config.toml
model = "autoregressive pixel model"
dataset = "abstract colour fields from 500 small random pattern networks"
train_examples = 203450
image_size = 20
horizontal_flip = false
levels_per_channel = 6
vocab_size = 217
arch = "transformer_decoder"
width = 256
layers = 8
norm = "layernorm"
norm_position = "pre"
activation = "gelu_tanh"
mlp_ratio = 4
head_dim = 16
fused_qkv = false
bias = "qkv"
qk_norm = false
parallel_block = false
dropout = 0.1
inner_norm = false
drop_path = 0.05
positions = "learned"
tie_embeddings = true
init = "xavier_uniform"
residual_init = "none"
optimizer = "muon"
muon_scale = "match_rms_adamw"
lr = 0.0031
momentum = 0.95
nesterov = true
orthogonalizer = "polar_express"
adamw_lr_other_params = 0.0011
steps = 17400
batch_size = 64
epochs = 5.5
lr_schedule = "cosine"
final_lr_fraction = 0.05
warmup_steps = 870
weight_decay = 0.0
adamw_weight_decay_other_params = 0.01
Rows from block 4 of a small autoregressive pixel model, named by matrix and row number. Rows with one number belong to one neuron. Each number is 500 + 25 x the weight over its row's rms, rounded and kept within 0 to 999. All counts start at 0. Numbers have three digits each.
After each neuron's rows are labels from the 100 images, of 14976, where the neuron reaches its highest value: "top examples" is what is common among them. Only what is clearly more common there than usual is listed. The data: abstract colour fields from 500 small random pattern networks. In brackets: how many of the 100.
# fc1: MLP up (model.blocks.4.mlp.fc1.weight, 1024x256), inputs 128-191
# fc2: MLP down (model.blocks.4.mlp.fc2.weight, 256x1024, transposed), outputs 128-191

fc1.690:485460494488518497488498511444490495484469501490534502513499537491502536469505537488492520498462495515475492491510507541552519514499492491470516497467504492495515472472509514477504503470554494
fc2.690:531521480500527523511455474531500498492467483457521463470500478480513462494473456525481507501512488486475491506527528483492487475538508513495479516541514525464486485514456480459449473557458479
top examples: smooth (37); dark (25)

fc1.704:486533488502515512507531487537476477492525534438501527500466491510454491465523459514473524517473520503518500506507510458496495558469528469473498502506511484472466504561535484547482501537497512
fc2.704:523507537540484500496502525488532506469464471522527464492526506517522486545474516491539483470472515495519506461484464538457491527508497516525530514503500526541512503475493516519477469467469506
top examples: mostly green (46)

fc1.240:546495498469523530459490482502541499473526460486538526479539457464511513510521536525497493482476528529448459517500526473460489509435545537411494485447525486540521480500508530496468474485483488
fc2.240:547517501460481474488493489480504482512498499481547499509471457545490478501503496483505528518493499468505532534475482521513527454479513459489525479517522515451487508485526504524508462524494508
top examples: mostly blue (36)

fc1.532:491524484507485520492540542468508531511513486493511447509562506479477511492525478486521440511519484462495523541513488473467513555485463482470519515520529511515479523501476513508510497488573501
fc2.532:510461468490510507506461468520532530530512525521525567512493541489520495523521522465461474518516504507520506482505499474503504453472456488464499489513495467491521453463503505525531459508495517
top examples: smooth (44)

fc1.699:481539489519492551509504524480497496458495490533504492511461484503524493510491489514525515478473479510487509490484517550532541456476543477457532486512532471501514555453503529509510516484525467
fc2.699:532456518477493471521517438485486501546475451492527498511514490480456483540464476502505527544501488521527486493527494499489487555523457576472471499477482548473466498503487469499496484527476494
top examples: smooth (27)

fc1.76:459498527501493523512497487523507533522533497482505502502481522452518524504522490469503452524531542509553494516515520493456505474515491492460467513497525497507518534502478549468471534538467479
fc2.76:557537506527502519462531474509532495498466467472513527542507521522491469484488465525501529478484475543495519528482505509527491494485524497517552471506501510468472506525454470500532525460493491
top examples: mostly green (33)

fc1.335:515496525498528456507516473494540503529496506531544509515485490504480505505473483515454486507533482527509489531521513481505534492511511507466557512510456477469473442483490477468481510547475469
fc2.335:492520504508503501451499507520539505532488486494525478491541456487474499531521528513494497470518485463567504471506485480551487523528507496507478461478478478540521501493457490472537524466498518
top examples: mostly blue (44)

fc1.676:506519510477501510451437539519512515496514542531487499518503538508515502480515472476494496540499470472512459494525495489537518519479533500528506484496501474521487477499474443486507500449496545
fc2.676:486490491507497507548524513484467457491500504499495492493477445472491506486494545479503510472532501491497525473487570504459479490515486507497496534519479482474497512491523506532504498500534472
top examples: mostly red (29)

fc1.461:509503487516533538476504483521441483478531465476519518491483510509463508450481484501486514535519516485547496513489549538496515479506541466497528516547516508492484502504527533523548478512515521
fc2.461:461466499517455477535509518478564528524496517542510499496520478510522495546516501533515518467488470491478514493519499444527486508523484569512451488470498507508521529509458430456497500510482489
top examples: bright (25)

fc1.141:513476505506489463493482497528517470490440486496583509488477492470509493470484542487495497538527468514480518520477507487526522479511476496469495483487463509504509475471493520484507483458523529
fc2.141:513505480480474558514542516523452492547520503502489446510511519514533538479511474461476499481497514506498522467538496493472512506494520459464487511491492485526508456509505479495508478516499514
top examples: mostly red (36)

fc1.459:500467506514502466538509509485502506454515489477467527534551511489453522522498477476467459519507489485510462537495472519489491522479482515477508487523496519536469519486471509505448503505485493
fc2.459:525482498502528513479507518509505506506489541530548499525452516532489478508490481477473461493544488499487524453479504504520500461502495484505508504476512472550488461503492499492533491447474497
top examples: smooth (59); mostly blue (35)

fc1.265:533481542494490476486490492523478533476504512555495457504505500522516495467505501527441495523456509504511464516498502487529503466474522501521542490489482484494468484510526461489456458490515474
fc2.265:478535489472505529519503488466541475456532491510486548489502508500463468509489524504485551485492455539498509521494514454496480545469470507445471475504471501483493487474458509533483511487492531
top examples: mostly red (35)

fc1.235:506469503479502511517481493504499499488506487504512510476470539504493483451533457496515515479459522474477474471516474506507505505467492495534466481544515485485527468475480494446522447522493527
fc2.235:519527468575513491512520478486488484495473462493515518528458502501491503520481453483461499507500521515478531518532465528515527487522470539497514505461477485517491567500526507500476552470499451
top examples: mostly blue (56); dark (31)

fc1.630:477518474531511484507521524552490459505499518492496477466542450511500497537445490482525522529524474472472510562490577491476508493488467483519519489472500521493507489537506507480422518510503498
fc2.630:497486514490467500468454506490458508509474522509499514483456523514494499490476486509566524514487502506467453476530461478487514550490491510529487503519521507536473488509436482529508481500498485
top examples: mostly red (29)

fc1.759:489503555533495515486505503468489542492484521525534521442505475496495516494499482532435495504519517445490473498487508470486498484548463482482510500442511523504507484470500539506497517494471476
fc2.759:505472495533501506517461498487495448519518511488455496535481550470492539487524506509466467471521493517489495498469514514487500513475495513510530471488507503514547512490511435498492485510487471
top examples: mostly blue (33)

fc1.390:501521447501472450510543495496521548520485513502522510524478491492483557522505521546528475483502444477487479506503487526489505510503481491475525518528527503479486540473481488520455467488456482
fc2.390:502497503492524485477515495514530533451510502454527482457453489508481488540507464541502460541483513519517513453506524494489486451501508497536505413501490492458459504499506514479486449510524475
top examples: mostly blue (43); smooth (38); mostly red (28)

fc1.190:496518521488467516485565492471505515480552512476530517483510489510540513532512494535457511492486505512527494501514487485565551538474518534467544498472476515465443514482485522513482509483517479
fc2.190:480516498525494483496499489512513472495458502511465520499531538485483507435519496503550512539510495514492477443495537492511475487498509517523464522495557468569523505554486488483492498486481500
top examples: mostly green (33)

fc1.368:512460508558495471498489452499502483528528492490463526478494523512477486487510484510479473506502491479533485486515488495501515495523461514475477511522470526463479489485465493507504558506491508
fc2.368:458506513472497477508485555465508479541486491480527439501497501499532487440536518529480522529510472496478529503446546496498501530453512510530488529504500485514448482502503512536510479485451533
top examples: smooth (41); dark (25)

fc1.588:502522508525487507486493489506531484465516509521491507489482558497501521526454540477521495516528505462507504474507479516450491522519488505495490494511512508537522535511537476502510485489509470
fc2.588:468487450498537523512456535508516522513532477511471550502516450539536512465535472523474530451488470504472507495505520464528515533509515458505463531481497486537469528475483517475548539513438511
top examples: fine detail (40)

fc1.533:542484475469504506512541509499508479490516532532468538516449504506498556478462478474485493508503488519495503543476476521515513481503493509506519525451422558508481541522477553531496499528514457
fc2.533:520517526502489544497525496512527482502473503487496527488536502486522491471477485560522544482486517466482484500531465510475530522499504510482506494484508520482521479471502474524513472467504498
top examples: fine detail (36)

fc1.343:527495444516485505466517497544478508499465507496543471444522512512496458514497546514486467418482496494493524505486505552490506509483538526514493480463492522470516473495516501502484551487483469
fc2.343:418476547484562435515522519462497470468513525496550575548478492503515488481481480478520517557501466514490504512533498482508478496501494528478512503526512492532510457494516471496494483453504496
top examples: bright (30)

fc1.348:495511492493500520515493460528541500468482510511477557481507487515512524508506527515448489486528514457491484544481542545517519501532542479506526536516478465494518498520481508505485503538529455
fc2.348:468500463528471516455506493528509486531546488464532516516458533506498502506482517506519512530485493488510509514513513478532489462482542511450508485467499521546507469521483500501500529518453503
top examples: fine detail (52)

fc1.184:481483491513450497522480523534476501515501474506489466494530500505509446502482502471511476494481537518459539515473493511510539469512483497503507475513534514498502522485494513514465467536461504
fc2.184:467501482494516510487525472483486524507520475465521474500493512493479521487550495500508534502538471518545491488513496491468489503532519478448495490478505502508504497485526512475512545453536478
top examples: mostly blue (36)

fc1.639:501443496542527536463513510473454548511475447503531473522463521512472475493489477467512505503502509478478496486524535570521524492514514519506495570525495462466476489479529466459467523490496491
fc2.639:523516525475462481522480469507506451505490530476485484524527522451524531473511541474503482513510507521451539517461520480483474498540527481496488504511496505476525515531485552526523547532450476
top examples: smooth (45); mostly blue (44); dark (30)

fc1.293:484529503524485552523464538520494530510499520495495481470516484517507488466484488510524520496463489527538469525492500497506494500518480486486486524507498488529488513507493526492503480540478471
fc2.293:469522496520559482497477508505497503551501443503500525504477496555487487484523503490479473499458513484483481483487504506491509468483502510477535512487516523457494466502484484482517506517499521
top examples: bright (30)

fc1.643:454496490481507513543545539507496436483501461516450462505494505519517516500479501479456485487445524483480488471508501502538521528481456524491503464498516501470492468476529500495520526533479543
fc2.643:501525526472532509485494473504519530481515527502518511500492489524498474543500478495505440520529498497527497531509493549476479486517525478492484512512479480522539514483485484527466508476498462
top examples: mostly red (28)

fc1.353:481481503475464502484474463472503507509528501515513522506454489510486492489482516491525494514469516498535484506482492455464499518496509501476524490492477484489519552507481469563478562469539531
fc2.353:520503483509490483507531480468468548561468462504434516475516526477494500503539461513509486495528483498471456485497488490506463487521523522474470507455559472465480507510497514530495554484477491
top examples: mostly green (44)

fc1.21:487495490494538501502503515489524502494504448523538512554515516480539517487474497482483494483478513459482504478498549460463507522495506510498461515462498519509491478472511497509501486507500496
fc2.21:484489499498462531497506464497508521499461491478501471461531492500480483503475520513500469504513500504462501486475484511564531482487506526503491511544483526522542542514524512529501516480429513
top examples: mostly blue (36)

fc1.695:521516488475454477536503467527515478513506494532473518437507478516505498512477473497478502507531511501518494503494548506428516484466470452509504531483517533495464508474446495502489490479489479
fc2.695:480458475495499502494464497482507472503505487503493520554507504535522492540504543508522494510448480489485507548518519512550486497509494569521509504550486499526495489544521489496518513515508458
top examples: mostly blue (31); dark (27)

fc1.426:468474539534520484483560532487550461498515487468483514482478545473508481505526482522483510459479483525492510482497477522474512553528517500508518470522518471548481499496480498558504485511465501
fc2.426:530453483524489524486485491528547474486553496499475476524499444472468502474502519455455506480551529518515512516514465502500484442457532523550515526468515567503498510489474514497502536501514504
top examples: mostly red (42); smooth (39); bright (25)

fc1.509:466534475455492525494478509501491476485514522495502532534493498495496454549510510524521503510534528483471520518542461516491491468574481476499526479541515486534499521492502501519489538487510505
fc2.509:529519498537486486532524502509495478483485475516480491479483497486493493487475468501516495495482495528491522494450523483469499505480475494550450467473484518448532529511516494486532531523507520
top examples: fine detail (44)

fc1.125:480474534503469515453475448504487495525508496485525483452494495481485486523501509540504516467509499447492501525520508467513476473475478512450481469531480500466449478466487527485511527506497513
fc2.125:520446493489488486523504538519506504464503534488472554446482483496511458524456494507492449470514505506493526439496534470474459510518501503539519528497457489524513519515551475527512511497538525
top examples: mostly green (30)

fc1.501:485460528483524525515536462406494480487507492523511516514537472528464503455511479536522498500531496512485513479506507488493460504499541483482509479512502502465524479494538554479522479504524432
fc2.501:469495467491538521496497484583485511513513511500543530539531505531502496559493564486469492497511525477510489521492497519496524513507489479509493547460473516508508505524485474507471501461501529
top examples: dark (48)

fc1.151:533478521484489530463474446480519507533525482488521526449489466488485504472476545498542510468506486581534498496443527489516511498517514505512483526503478462550529522480470509505446473534512514
fc2.151:488458517492476504551512519511485485486487483515536463478515508480506518562497457490462569500517528473532464491529497550525503541518496497515544542516483527537511538527527470507494474513486498
top examples: mostly blue (41)

fc1.589:507443457492464510454468505529456505520515480521466498453508534458465482528485488504476504509478546458461513488491511463491473507500511540492555477523541498473528475514532497531501514545485493
fc2.589:462487497473497476510535507481459498462480499508547494460505513542481508492481508514515542537520521452532478546475466486540503472488508524462495516409504489474482506470499533524511475473500485
top examples: smooth (43); mostly green (37); bright (33)

fc1.601:479497475482505502502498577489474532496538469533495465500451530480531515476484476502521550504505519508485491507532518501494501516521539522523496509464524486507500504498469499512528517530512492
fc2.601:491530505512537503484481436495480465507565546469503493493517475501488468470537525514511463503464453492537518510462534526537460492516489492490517491514443513498514432496525503511507461478503498
top examples: dark (26)

fc1.344:495511527535490485503527508466503499481480512494509534519507480458540475549532503482457502503478452519501509489545518526499523495513422507512466512557513457458513496480503513497499511477534511
fc2.344:487523503530477473483478466479558491491471533506458496535516471499516483489467494475498451513432517495526467529454487526522492523518564466485519483514497490518453462498489499496569511529483497
top examples: smooth (55); mostly blue (31); dark (27)

fc1.730:476506498492510530497484506490496479485495513483518495542473502487459510475485489531485537470447470538527504500526482502482495508473523472479517507507504535498532524521514532491524525475519499
fc2.730:527482515486474474522487490519517510516517470496510515471532527468547499479508496479534552499532505465502525507467457478512492523539490530529510467499509507488480534479506478503495468531489499
top examples: mostly blue (31)

fc1.159:470551464485479525488495489535495460435510510462511486472509485509504521492538481487529535512481495517491480487527494504505480544500543552524489504472523484500469491517490434523504506474483497
fc2.159:513493522473462520494522504490509500525454540493499506516498500470545470478477497542478517524492524520534505484497532519500532489514562444485509488510439494538477493520497516500526462506482500
top examples: mostly green (33)

fc1.641:487455526506532522528483514486448552488522508515511482486473465518517513496507503492523484489465469529496487514504485513455541496535478478479485496510535487481514482505495493474486510507434482
fc2.641:508546514507514532468495518538494486480452483464477497536465537509488466497490520466528457478511509483494496461504556513490531503520497548550518541486489483507476487500493502460512508482437500
top examples: smooth (66); dark (52); mostly green (46)

fc1.660:514465474509512501499503500467554525518471519524503505478502514512482525512541503458497506481528502547500496490441515491485480509458492507539499540497489533522532520498439545515499532504441500
fc2.660:523527504510482485512520473469512495450502519491484506546463464439492492525484520505526517551456470449500486488498531518498525475521550511513457468508550492562493490538540441519509471501520492
top examples: smooth (43); mostly blue (34)

fc1.120:521491455511549481471499502510503496480483451468499491545482534537469488486500511499498499467500495505541478498508489476508552479457583496481493468497481476489497536466480480527527534514516516
fc2.120:464494508507482462494467510451476483502482519532501525490494520492516505557469503491510513509477499485457531521493517520526492532510476487518535504509501462537513514508548506540544498516469479
top examples: mostly blue (39); smooth (30)

fc1.682:535505477495485503494490497551472468497490496441481494497511542552502548472545513491526567502512533493504517495495489538466524444481540554494509493515531526521479471581509477493483482507527502
fc2.682:528496518505522461537494526490536539497523468546526526431509484491525515549497510457504502543476524537443509446503501517500478527473465472478475470514490537514506500435509516496477491510470467
top examples: fine detail (45)

fc1.493:496491515486540454513528473510532546480514513514505469480483522473513452504487529518498481559492493482508516567489481480485517535508514538547546511488471494525477481460469481442515498530525499
fc2.493:557534489516480521524485505486467507535517504478462542518492510490525522483473496490483479468468532511485472505521516503524519491491499445482432489512494522465524486535479471524536522494494491
top examples: mostly red (34)

fc1.466:499531511496506492511472502444475497457550472518532508520495499515508476499515513492464524512516527530508513510519533552498505470499518516499439532435503491511502475491543477511514485502543475
fc2.466:505508511543471472513490492507545515497503485454504500494481503474501537500480473520465505547510448472474507497524505468522493514546522506525520485490501549503451565491473526489520497454485517
top examples: fine detail (57)

fc1.395:518502511501531490515511466505475483492464481494481474525483494494426473461478515476495472522477461506515528469517472513480470495467516509497454513472511525488469500485520509477511550482500542
fc2.395:533567450529498484498481527515498509486526525489491463494501523523443482484480491519500475449518487544504497509493546471523494494541482502483547513482482475523479492475498493486501525518514467
top examples: smooth (48); mostly green (35)

fc1.186:579494501444534516502514497475517541523555415553507477519520508508462502481487531511501504487517485481551501523537493481491544509501475513476466502460480465509477534509483498491484532471495542
fc2.186:502520480510509528511483501560541453474482527524472478503471489434520472451509493538478492505495482532521489550467482489528486510512521491482439497470502494515489456498551475493524478512521474
top examples: smooth (36)

fc1.338:494470440474512498477471491497507472497503492506502519499504525525520482516546540503515509449504451481510526486511484502509496497544486532476526486480529488492519444529498496486468497526487491
fc2.338:490493543467518527502518503463501507514532498477510527511497495492462521507450483450466476535492526508481498510521475457509519516471505490525504507493559504431518549451519510450524468511485509
top examples: mostly red (37)

fc1.717:478503517508504553470457468486504484493495496447502484459486449505457507482501476525507513476546435534500508450525537473539549487532506491500496448516505526496487451542530476479541517522540502
fc2.717:529507518482495444510506522497544483499497481545520539529498504470519515510491510491483460515472568470513526516510460498495471508491481507490502532487477525468488506475455471503509495475457510
top examples: fine detail (57)

fc1.195:518485487525489515499486502513515478489467524450542491514463490533492482509509496489518563505468519442515527504446484490408475509488522499531559510509471518519505526541496506511459472526535493
fc2.195:529522504498514497555542495508519494508509508466469522469532554494513491525532473472501481449506490493549459488531522462510530517506485513503494473502501526519438467490492455521518496505442482
top examples: mostly blue (35)

fc1.336:513509482462461523483472471511521524546497460487541489482470486482516475509525521513499489499475507506510472498502514497489514500505495478457483572496496468463548510491509539516520476470478497
fc2.336:530487494514511477476502499490467524466520498522444514470533482496503510496542471489476480476507510545523548458485482472490519507524522453534482465498536500486494491529488481478472467533492455
top examples: smooth (37)

fc1.743:504517554477491507461510506526451511515454495506514497478547509496560516468502479544494489478487530485458491516499486510506484511520476496500533494480469517500479494468532490498482508490493491
fc2.743:507523481489490507516499472493526513504534504524492507517485501486508477487504536458524536475506479522512492491497459540457488438485506508511550475569481545525500486504487520497532500502524492
top examples: dark (37)

fc1.80:510515521470508530481515497528481477479510514500424499533498491551539517523470537462476511515480504505514495534476495473480486544479482483530515486484492491501492512492510530478487527526497518
fc2.80:489478480522505513501482490506516494510526442468544503503519534513473503483489486545499512522538488500463532536505525544518509503505539509502504498516480484507456499523511472477500525468514479
top examples: mostly blue (31)

fc1.371:488470479510500514500518513491498515453449529462482483476492503551467456493511528546476525525488454518488507477457518525525493523462465540509531511511507537510489454513444467485502482520543520
fc2.371:520457498477514490494490447514468480511501473505515499525509494463565502498497530508470471503455511531485493483541475456480495481470531512486478542522515475494505502499534502521505535502476521
top examples: mostly green (30)

fc1.685:539543526522509492497527497490488494458514518482493507538531554473496543494484523470521514469520510535483474511523497460498510466517535532493514499501529450460492484489451502512464490480511460
fc2.685:489489519491518493494479476492515510497473497505509459492488515498483502505548509482475460490481510506490510502496497541524523478479454484485461484493516522521451465495569451526490512486498478
top examples: mostly green (50); bright (28)

fc1.197:491528465517464475533506467506511460488478484503486498516557502473478488484524500551498507486507530526493516517502507531452511488475477519451483470528526514500490517549464472469455466480516492
fc2.197:471499542499532523519493506486484512498526509463495518514518500515486493503488523457482494516500455516483493511525510480526494509487483452560518495438518518506519483487511522529528488482482512
top examples: mostly red (32)

fc1.460:507508443523529524523513482460505506458492478447475460517497487488518484487560488493452489519479481479494518473523481495463514553465566511486497509499491516462423484495506515522478526518519455
fc2.460:481529520557490526522513517512533503500527506550493502489519496512531521549464517475523460475497458483482551497472493471462494492503500467523467507500531493506525493497501584492505497516520522
top examples: mostly blue (42)

fc1.153:553465522488478484454488505493503493524511493503468561497469489515511509473500511537538524478496516553546473497492507515547477513469459473526543477515472472453508552533503440514425476502512497
fc2.153:460490491433537494506490509502483531525499491471516473471507474503498523499503521485505502491450487479513509490534473506475504507556447486487550497507524520489500468504524527479516519518493470
top examples: mostly blue (57); smooth (37)

fc1.505:470527506500480484495467521524469491485493546537497489493450522456508524482473510519516522505512532513509492500510482492428537504508477511521459482488475520481499526461536544509498459477468511
fc2.505:468497537500492515548538460509512514550503469477482503532526482512516472503497451514522496522535474474499510487536514556491508518473529514459501528544507505503465505528511517512537488418462481
top examples: smooth (47); dark (41); mostly blue (38)

fc1.646:472549455475507524535508467495483483446539503465516533516510435509485493530517450470487518474515522473511535534502517481535529525540500532514465497516489492505555507475493491502488519472528485
fc2.646:494506489540541484468450503455525534504506466494504483473502519494503458507478479475466498496478528497484518525520496454502459490486547508482508501519545506530495470528472483497480485503516510
top examples: fine detail (50)

fc1.568:484509570477503518493484514502548469487490506559471503486491543505479519463494495528517459493462485538536511525493493504536530472469499525506533506502461504483493501460502455510534522498514514
fc2.568:529532474493478509484546521506490537511501484477502524526504441502529470501489511488472528548488520484511491460518513530442473459499501517484494523483477480483498470507493508510510480529536518
top examples: bright (30)

fc1.10:492517479483508503518486449524482500500540483479503503523515487545466506512503510501511512513507512471479477537511461482514477501496478513469508498495501514541474501484467539542509510473546484
fc2.10:512484507476568467436569532474527502510504494473496484451544465484562471499545496498461475464450440514504536522478526481479554493468509487488456512500483487494530495499481453504517496512488503
top examples: fine detail (52)

fc1.409:508508544525500427484483492530512505489491502527523504497497501516512489488510522464468461511508503468558482484509498467488484495502482475513477460491519478484492489515508499474497488487477503
fc2.409:501511470480501535506510497476511475545506484493490545520475493477481489457487515493534562492478509533474488490469525501492542501518505489471512490525519512479474473451499518497525497514514501
top examples: mostly red (51)

fc1.570:459473465486481521489527432516528472494492478465513532442524506483537518512506530474499526520495483518509485480525487501556443512492527493496492466456488512479496506494490535514479479495506490
fc2.570:490504499499522518464523508496476506515484523514463502492504430499474474473493469511531502487492452482478505552496527470501514527481511512521532524552485481553473467550478505511486492509487498
top examples: mostly red (32); bright (29)

fc1.706:599501497489479488487504492487514481468510497493479513464524518486476481537464518513501512488478507458494480533504524506456485549525487481482562508495539506499464471490456533516482523495469503
fc2.706:486484504474504540494533504488496532513497549506511480502488529489524482524559473515475501524466534504490546484514503529538499481492537506485495521497436521483477574489488462495479500485493507
top examples: smooth (45); mostly green (44)

fc1.47:464505511489511520500509477493534516528492482487495462512466536504541423483484479481448482504495522516484491522460528529493487482537539526493484498465501517500497513494538442448537498457479507
fc2.47:523474521499470510492502530508495491498524500524491503486538513471499561518500519484572509505521457477518510477563473472447477527513495467480507506522491488496514474504488527538506502553492508
top examples: mostly red (37)

fc1.183:506509468528459510508483510470495513527481535438452518455514511477462498459496472535482491537503533532536498508507512494477538508500510485490500553483492494531503505506518535543460483495453506
fc2.183:456499453459493464521497508476515499514525487509499558518544503472514504486467508489505447461503484507475518491532463516513550515493508451513454487508531466499466510489482479508472470450543500
top examples: smooth (68); mostly blue (42); mostly green (34)

fc1.427:489488483499498464468487501521556501529529486495495538468518500497484509497503504548485545462527488526490487519516506545606493483459459473473491476497486542486456491502501515529492524501529516
fc2.427:546481524481494542533515508469440519509497532504503493521462500491473532492518499480503439536499508474465481470507510517473518494467493470526451510473539500487525541546484496526508499513475457
top examples: mostly red (47)

fc1.62:495489442483526554445491465493522498548464514499495518510504526474496523495478468493519512480474459480498537492525499513519513493535497533483519482502517508493487528474519539511490504516513520
fc2.62:520498495499481480524476545552517493421473474519511506511485478517502493514510498482486495534515444513489525512522516471505467529488469511562519550488486501482493456505534492500488509450502529
top examples: mostly green (30)

fc1.463:500503505506517477472480487490503485488502524457463486500566469513446548480473467524494506529539510520509518527475441489513518494511479480467467513507505482479522454508535545490473543514519469
fc2.463:474441521535515563507481519510460503522466442521518511525487486470519478514505533481562513483483509508497500469475498475441510511548505527478544475516515488500533512487475503458491522460476480
top examples: mostly red (42)

fc1.480:535515498498526528483471520481527535535470496458523514524522506494528484495516494507492489533528466519482537483457533514476520486507495490475514478499518519532491494512549457483543535480504495
fc2.480:523500494494480508470503490543459536465529541484470496499484502499504536509548477494531549484464556465488453554514515498507563474492530462509494486496498526472511476505508501482515487527497453
top examples: fine detail (35)

fc1.227:547496501517577504512545468471509494470495503526505525560483529513474476474507486467538490483521489513482479530535504531515504519484479513507524488502523491515481519475504486457533463503484516
fc2.227:468448448518488488471499484476500493473534512445484517531501473479508497540484478516512480517541499484488524485478484493491485485436504502502487519530469459435491542472480474507482470514535495
top examples: smooth (35); mostly blue (32)

fc1.171:539506500495493533533457525525479501501484474456527515505489539518535471507502459482541505497477516500508490506470507454502481530557508518473479485545473450450556488450501450528511510494521497
fc2.171:451495518502502468434547452460521463510530506506553531496515511486491479498510536477480490518519486512519486481510476526484506484480467464523503482501498522520483516496495525455473471506464484
top examples: mostly blue (49)

fc1.356:487499486500470505499509461508466490497485461508481523508545545501531483490514521555462510498492521531513510503471526536468482487512513494539497507545526492498503512512493494510466509516558462
fc2.356:505441475501522495456451496481529502540510525469522501517496483513475571477498525458502497487480502508512487499537449461480509494517532488508490500486485514502475426527513472531508515539487493
top examples: fine detail (37)

fc1.87:442522501514530484529500468512527512495484451481485502517501458533475502490441469508505503527522487467495491525482557495504501488552533545502503434507494530470512527488467467474475512523550545
fc2.87:498453489484498525462505524507464502525541574485510463535475538483531528540500534491512459487484493489507538527513498525482520520466514510485459536514519456518484502502498492488516479511459437
top examples: mostly red (33)